python train.py --layer_scale_init=0.1 --moe_every=1 --shared_expert=false --pooling="mean" --projector_out=1024 --momentum=0.95 --orthogonalizer="newton_schulz_5" --final_lr_fraction=0.1 --weight_decay=0.02 --adamw_weight_decay_other_params=0.05
Rows from block 7, named by matrix and row number. Rows with one number belong to one attention dimension. Each number is 500 + 40 x the weight over its row's rms, rounded and kept within 0 to 999. All counts start at 0. Numbers have three digits each. After the name is the row's rms in percent of the matrix's.
# q: attention query, key and value (stacked) (model.blocks.7.attn.qkv.weight, 576x192, the q third), inputs 96-191
# k: attention query, key and value (stacked) (model.blocks.7.attn.qkv.weight, 576x192, the k third), inputs 96-191
q.11 100:459546475490489516445470492541573545501472473498478485561560474494523477471495494494523543483484483536521457523601422583424417522529504525511499514486516507495541487490496472527427513571494481434536511517488479507536534436573460474506473543489446542449477494528450535515465561555514467526
k.11 102:467532469516522456472527451442474472528540523480515525480534507445506489534549531461475561479553492556505530512493544442450518441535461533530534499532505454488561468529520487529535438533497562514446413429532526517473550486519490438461558504475440598461522511516574428511490535495505535485
q.12 099:472460495461560480469444472493484586488512547521436482508478496496587457535460531509496516449439443511456459517480495580522518443588431480471497485437461596491523510485512546570475505505462590519504499439496550473482481447484493590428568516457525581525501479504513510498511530468462500550
k.12 103:508488556484524520533510481515505482560503498551484471539538492503519467506479514521380542450504559569492508477435550423482539524540475518524520476534445512467558527524543520548461470431548584434542488456470504505514525464465527497509482537480453516486497487468465524553430564481522555492
q.13 107:490482464472427502524474550503469529523495537474446487567428500490512502473536531494487484551501502543502452509425547525448493478542495542511461458513504525411471504440539548496490501532479498477425417559542537476528542498559401450551519444494540503495528520432446539504489491461481439511
k.13 105:498444486570491522458526481500549581484449495472457509525463498559519504437458515553486570516598496479463534456464480464461471470551518517483551431546529476481509479498521488434471437494484501477459478447437505505515506471434485503478522641523465427502549472524488465496496536481430479482
q.14 106:513545485505539480480454506458546529442556521465548550502455478522506427458505480531521484511438539418473463479568520437447501492494570536490440541527477492509528552503522483518522448541522497510520453491457469459525446513547486466499560409551545484419487529510540439521520454482487420470
k.14 118:483444477463508466512436513528591524537508504503540563545504570541502507503436497526496439468488507464483473524500493534452597470554518535512390582494523532460504505485493423534522508521541503558520478490516574553478452535493442496509529477550479485443518448507521461480519478501451521419
q.15 112:445534448459447481453525463460490466499470477433527494512496499547460483528537507494495459520521562526517468491443502474535556540453629477501548503556499472523527520471481553544506530515564556477345517453546427495506518498502590488457563501509467495536466491475518512496482427512449548509
k.15 107:482550464537425536440473507496448427521542525502401491500505463526483582491530467442579508439515537575585499501534407447514540561494513430521601531479456524457508480531472513551442468521454495443479446481556494457564505473527511501465521506514505524510493554470459560466579494559552490494
q.16 099:461415403530516512510522549521533473445436498489494525540580512568492474484472531482501482594521524559514430497515502525573543469482463477579464467499506503534513536534428434494498501573458509534458581573438494461489488494397471462464554444454499483467456566508482478466480549475515425464
k.16 104:490448494440491520510528433520465462522566460524473491485540488471400545526517537543509533552439530530473584497459468494487444429576523553514524578509516520498496470472458515519441533501503501539494459493439550537428486505486517549553457458544523584493489500497524439519504529534485535483
q.17 106:579432500476516500537489508486461509511532505496478474434463463522519499467571494480541536458500494524506481570514481464521540527519464473464549477551533405580460552511544491515503528512407563414490564502503498444535542452481546493462504543508474438521494537467450586554475542445486546451
k.17 098:500542486483572472495603471541535498510454486452531473496441546554511456502561496549494561525550442450519505484511536494474515435519519465499497476493514494582484515487483561556420501422496510483488517532510449479542456438585502494445323530512419474538571513478556579500498489494465551525
q.18 101:524483460497503497466433593534422561539501456508496424576471512537450509490539477548463480491534511510478489447434550482529582503519428528472439498541513580496498482488431549477441446501476538503442482482480534446469509487495493503451497517540499504469466517478513515510439571545516559483
k.18 099:545410536426539516557569455477511496514477474510457504552525509466499539456493461560494481444480554496582570411482407487497515485556515509503490568492523537414482489487508500501535455498516592486439520552518568551447463463500529446481518449509494540484468461594502496542479577531438529545
q.19 112:450528572552510448513541510460458502459527473474485531539521516449516530503386520507420430448497529496492449502499509518554494498488481509535508545507532495447517472562518557435522514545519520511430505499549537480472575559516521496482537541496529516478466556495505479503474482591541514527
k.19 103:450555508504508470468518542481446522525564513466508489490539504540536543523493507542495513538481520496416497498496514422520558451467525535524556467512534520517489502474512494473497484469475576495454498464456482543527530461461467480443560465555493498484482530488485493453528384535481488509
q.20 109:443450400474564518440525481505502499499514443510480537513481496481527492469497549483511468513560553553464532512519468490490480468491565511464477523513535533451480381459505487560584411508541502580524462478433500489531555480518520563515479427521521543452588476547460526553485529492510500471
k.20 112:512457513487468473486393501429513487536469445493532416472446567477513498466395411477536516487463534524532526476463515479512526515454488549488534581491563455470543534460584492521488495567476480549501468433483456498475538515448535444475559473540534535536541452515506513552577499479528513455
q.21 103:516495538514534476502527473483590456501502478527473514530465443475554569505545468533434582428534552479537462532436569438499465554550478472456554459544499488517512506549495500535474520488467502452518453489442526463511528500448567537483416509460525585569453477466536430536503529422595506549
k.21 105:451458507492490532505481544494490489497472419501485465519531521455536563521454488527464502477489515490483484559560472585527506532553510488426511460512477469546474514547497493462541519479501506433542438431518497538495528479495454465530561508571482506494518539479513518531394506465503442517
q.22 105:617520464535528483505478492470539507512524494466412538551479524477470495450566439557520570511471516444423516584524521519507513468494478540530518499544528411531521488448470424494464549502478463520460494492466572439523487528477526402566532448485443517496528502469518419475560442483529546497
k.22 108:546477488486439526531504495461547548462480488530498514466569511482498449523440533508487556507517487452429438512478472561540451512591526509523472510500552421532574492503497449462427572456491501583536446425457522573459411527465483514520461552556526516535437495482472519492475583508531466457
q.23 112:447444494552499579486457570448519453483494520521479451493536545462514484586503554502490508586422475555567546520590476461468513424468494493536462507545497554427509420494496473476550416530508542483486483534560505491510531503462543473540497488482501487411543508490512456576590474550457527524
k.23 097:417438523550484510507439479570468548509453519523583457488491522515540480507477520507442433531469489567497463441541466463479552499478477456526527460512547538504573556539492499486531485617505432497485542546469495471483493435451415527527517491496547462505468466560566489583498502539545506439
q.24 102:483493496418544523525538522480511448497527503454446551496503484506503549506458522518477429483521482577493450594531392556579479528480535479480483474488496423459485492500591472563495522490507576500500527467557486532551571520447473499540539492509475546497456524528424534458464500511515461486
k.24 099:501520472493480564433518505510448551535562491504514463518488486495475425462569498446538533515461580503493495486514501456493473471592478454570519464495469510377505513449491498545444466436517531460482483393526492511563519523490528489454528468483499543499498569467471524496602472425534559479
q.25 106:540535465529558530451552476424505483491535428419525464485479485479497534406543418494532474530415442567485471561561490482519432508537468576525494493468513444506470520468459475509556475546495510452551427524491639488505504467478517443464490547551482552451490483501551512514456524557528581456
k.25 098:456571526434520469487527523521537526438559452485526507559463546459511536508506442473543611511421461439495501495525493416492494502541479484422516557474500523587515498502493443537496542424517472545479522500538477529467507443399544505513506482536496498535524440486484523574480520581480523508
q.92 091:556499445537461493489562469495542510515539444495541489528464486499549534447469524495511559520516452454481523491513413477459469458505545554498538530540452433495453474522503519496427508515413516503528460579514448447577524524497531514528445506460511578454477473482488473470490515462560478529
k.92 098:490464473487420575509470538535553482518502522472491475637523471471567449509471527596512485527563446476570580494482518519445516510509493428473482468506466554501538518417506463501522527503484487499515488492555475545504494513509537511557464566490456506475453440489512474443499538385512562471
q.93 096:511533561547501440546507519449431513497434540508483449520504529515539519483520473512515470534531541462555500517486525522594562516463499450485551431410516503520546485420567481511488508532466550491374485505501479479522435551426577550492498468512453511575532498471501489496480506515475513467
k.93 101:482517549467573494479453434489521570523473479499481503446429481479501528563519479490551470421455438475507424469508599478470523468450512570490462520518504527431481481555470463476519497459476535515512481502485519478521464428488506431542544459540498522520492502481413496507533625530476460511
q.94 097:524540505473529535565539488452515537477429525490518522515475493538514433537546490444461580423546585505466558524514511445498486491536519547424517527529480520514529479480534487553518521516443599486454418494558483422533457633430540540518468448484473547480401439434489514489514541455513555521
k.94 099:485483529522517522463444547474471543566559544487517526511492443530510452504577534487536511440509451495595469523541551446509452540477507463481498457506464556505561496481493474455425603458599497494492481424494506496475448508500485499591452530480509429468500539526528532498521557471497521428
q.95 101:505535454418481527412488486504472535486487470517505514484548552468465471463440528517533438530488467510456505487519442527520490503542472528527480527516508494438483562496536478412519446552488508508525467523533498486516492514482533496420556436498485508473447531492500457457469527507535518450
k.95 106:471489541514469438535423502434525498522451480493513553592491517464520499450554498525502483464580503557523529537537487542548417441489465463529508576503503500448509463446517481586450440531475509503470554460510532479446503494533493548534525437478523504502469469492470512525541511514568565450
q.96 092:501495514499499434535516512528508503502496458516484456525549524460494418430454503487519465467526511491492457562527458601420523481488475454500511472549461508480537514522520468523484587474534470475575499558492568577493476511503425496499441417482488536534582485487451520420519503517506523483
k.96 095:542557470519457468497432498533606494485509564445479530434462475488538515514465504463499488519541478422473444491528423474480462527500503494506457485558447477538531500520472474504541534514437508502532464523499585423529575486459538480527545518561474520487523524540559421474481502473499551536
q.97 105:569485458496497382451564489499600528488457473524459468485558469498523490502443574482528543470513502520504511453499511589498508504527461431468522525483536484539420477529542523523529600452493485454490462565529550521463509492489476511489493490495475497540479580542509415507496506456484601494
k.97 107:493583480520449470488526518514543461512481479473483430506495479540521500470527604475477466423557516500518466566451492465507489544456531505530481451523505470528543486439551523557477404541479472513574478560490594522529509420507474480475447433548494516442460569540497457540457471484477568570
q.98 098:487494496548553507559473529505408529512478562459506543495549486436541467515499503546505471472480472468446521539449460464458498572512506423458507447584537543536538566422541496463487469481499517488441454458500593496535443438482497446479515486564522550491501580458506472480546505510515526515
k.98 091:504423534412473450476452544508432531482475513571434522503465504500519425545510458503471383488536479595536559503445536473464566468550513495530507549476491425513442530449426454509482446501536493500527555451493439502506525522507476503477472528563544517527508509585492501509472558546564490505
q.99 091:479488508511504489518565402449467496553491508475488483536547494480547515492566453467459488541512530571454493515470494528482486496460467526479521490524577476439472459472569540549462420555488530459542509514544524526520548472533465457512504531486467529458485450516521490450557464523597456522
k.99 098:480497405614544478446518503509562447526519506489486532455508496554522557507558505532506510471510454585513513528487534566500493499552511515540578524468533456479439489488505399518466492495476631501493465498525489532453523553522558508481503496503474516444423550549507483586444536471476562554
q.100 095:486573489535514571459492524538469516458487432492548517515481537428513478494525451448483529503492478495467533508530460546479539513562532441453533497476472526475438523485554467480507501508464485524486517492496493502463532496501547492497458509492544546562494428511439469505496585557584539601
k.100 088:532486554413591487525406537519523463520501502482461482509563508454487496531521513526477528512508497428489464439552494484541511499486532533514434534471593512462528475581477461492449576547522508504556448556513523472451515542508502479481528459524547483477512497491467476558475463476525599486
q.101 101:487453517517478495508568477488549466470491462458490472539486462533550458450491495525547534477537540475506590386544524512605570484457481494538496482517526494496485448529455505529464462488484476448437599498537511444537560546492503453515478445445540405494557572513531488533507478472441519465
k.101 096:515569561501495478491559549457530535529480424491507476494488539471464484493482485445459488498459435542492441507434460468585531476484480427544532464508526517577495553440520492481577488438449488500515463450488500493513451443527456561516474547486495489468536564502487404575524460512422564479
q.102 103:472506501530395557498514528543503524486471447444522513425483520471504451516490406481544479540500485502427528483500488513413424550536488498598524456506523429512515475573525494517498500451552489443499397539554508570546500489531536480435513537564468586502547537470511579501549543543505505548
k.102 109:521417521542469586461464475486484426481457519536532434517460532500508553460496388520424512539490542497503545501463506581524584496480491560517490529491553541462458442495512512466503573509565457493544428445516525497443544548495505496351454495520487493520469523506502507507499589440513443488
q.103 090:495520490459542508503479537564518506485506539545475498440536500499487535405498492522459470496540507502491483433550420512526498501501593466442554525473433492434577398461475485558441477532498532560490453535463480531467532491495520443432492575513460487553451474449493528514539429491488476463
k.103 093:513441535473564496548510512476523513496453544527484516500490542545508476498533543489534407504546517445495487460496520523460470535591455444553540500459518494499491437467488540515533527471506526528443535514519445531474453456572501460463530505458488451533506494464450494580594451458481502527
q.104 093:551545457476552452435498539482515502556542504509483517427406509474465529483528479501538542407496507426477445528546508547524537485502455517537551544433504479521510465484504474519522555422474479507507441524447418466482512484426473551496491457480520573546424513439527529434532512502502600597
k.104 096:502501524510498492512499573531511469452497584435462528502533595553520575497468515498463494506450533473514519471494513417499485477519568477442511553532560446495497489497439531487485491477517496507523466429471534591509523492528536464496540428461401471480560453499563451450517482543501527566
q.105 107:458505455526519549496474533458516593534482518501473551456430403461501519515521545597544524536586504507438440483612491469489452459519418481581514504466483531464491522540481503485554468484502515507466478498554493571472525452499421496405559495449490546521527543508496517438483529533548505523
k.105 096:479511548441464487498506425486514452411509507529554459548537556422440520459473415453477454498435508492455535532531507529505519558513488497490463465470532509488441443466527439521479521491531511539483482500531470536553439480444469509484424518482455577467458583572443556517533511490516463478
q.106 102:499482508530529550520441496456474578428458521577578492498528517476537507525516534589445458487480472459506471565432572452585454480465448472468503552462543574534497430528449484543469533513468490494434505529558500413492510506475413540466586472529518538554578463464473434521475477535555502516
k.106 095:527619491494481479455464458479485489436512454479529500414478497493590460468559408512566483560541497579537532498602463493465495469510438542475505430476451469508507472506478523475486468524467511478527550594455491461513489511394459541529542531540480557488493566525482574546493492548533521559
q.107 093:493502501470430504439519564529521437525516508536479488546476454518445519528550513437445524518502477462529452391457509506524513473504521494543480587551495410502442485546494485483507485453562540490530524493489452472491473464512586475604511523462504477547527537558517566545525498500419496461
k.107 098:539469552442478457520515591502453471461466434488494473542480472442487449467505438562449527533451522476521472504441410571512497467521565495423594509464556550542482470521511526508485500503488463486508548482519441514519479430542533484465525568526527417540516495478426545448518517467503558464
q.108 086:546534493493528503518541426509515481613514501493454540498503561449522471558530475509497504443508532545442501550540478552402529513544469560529554457484506512525466465456560492549457511508499533524536544504446521562551577506473486519465478471481516540451530472450515496406463519563482521475
k.108 088:456512520492537503423440468432486497444483487539463488460472511519558577457471500523409543476526439481500536494521553495507477539497557489428534597489522465435480525526424458493513521447590489519519487430521485514544499557546534445543532472534531512499540505495496450464504569528576474530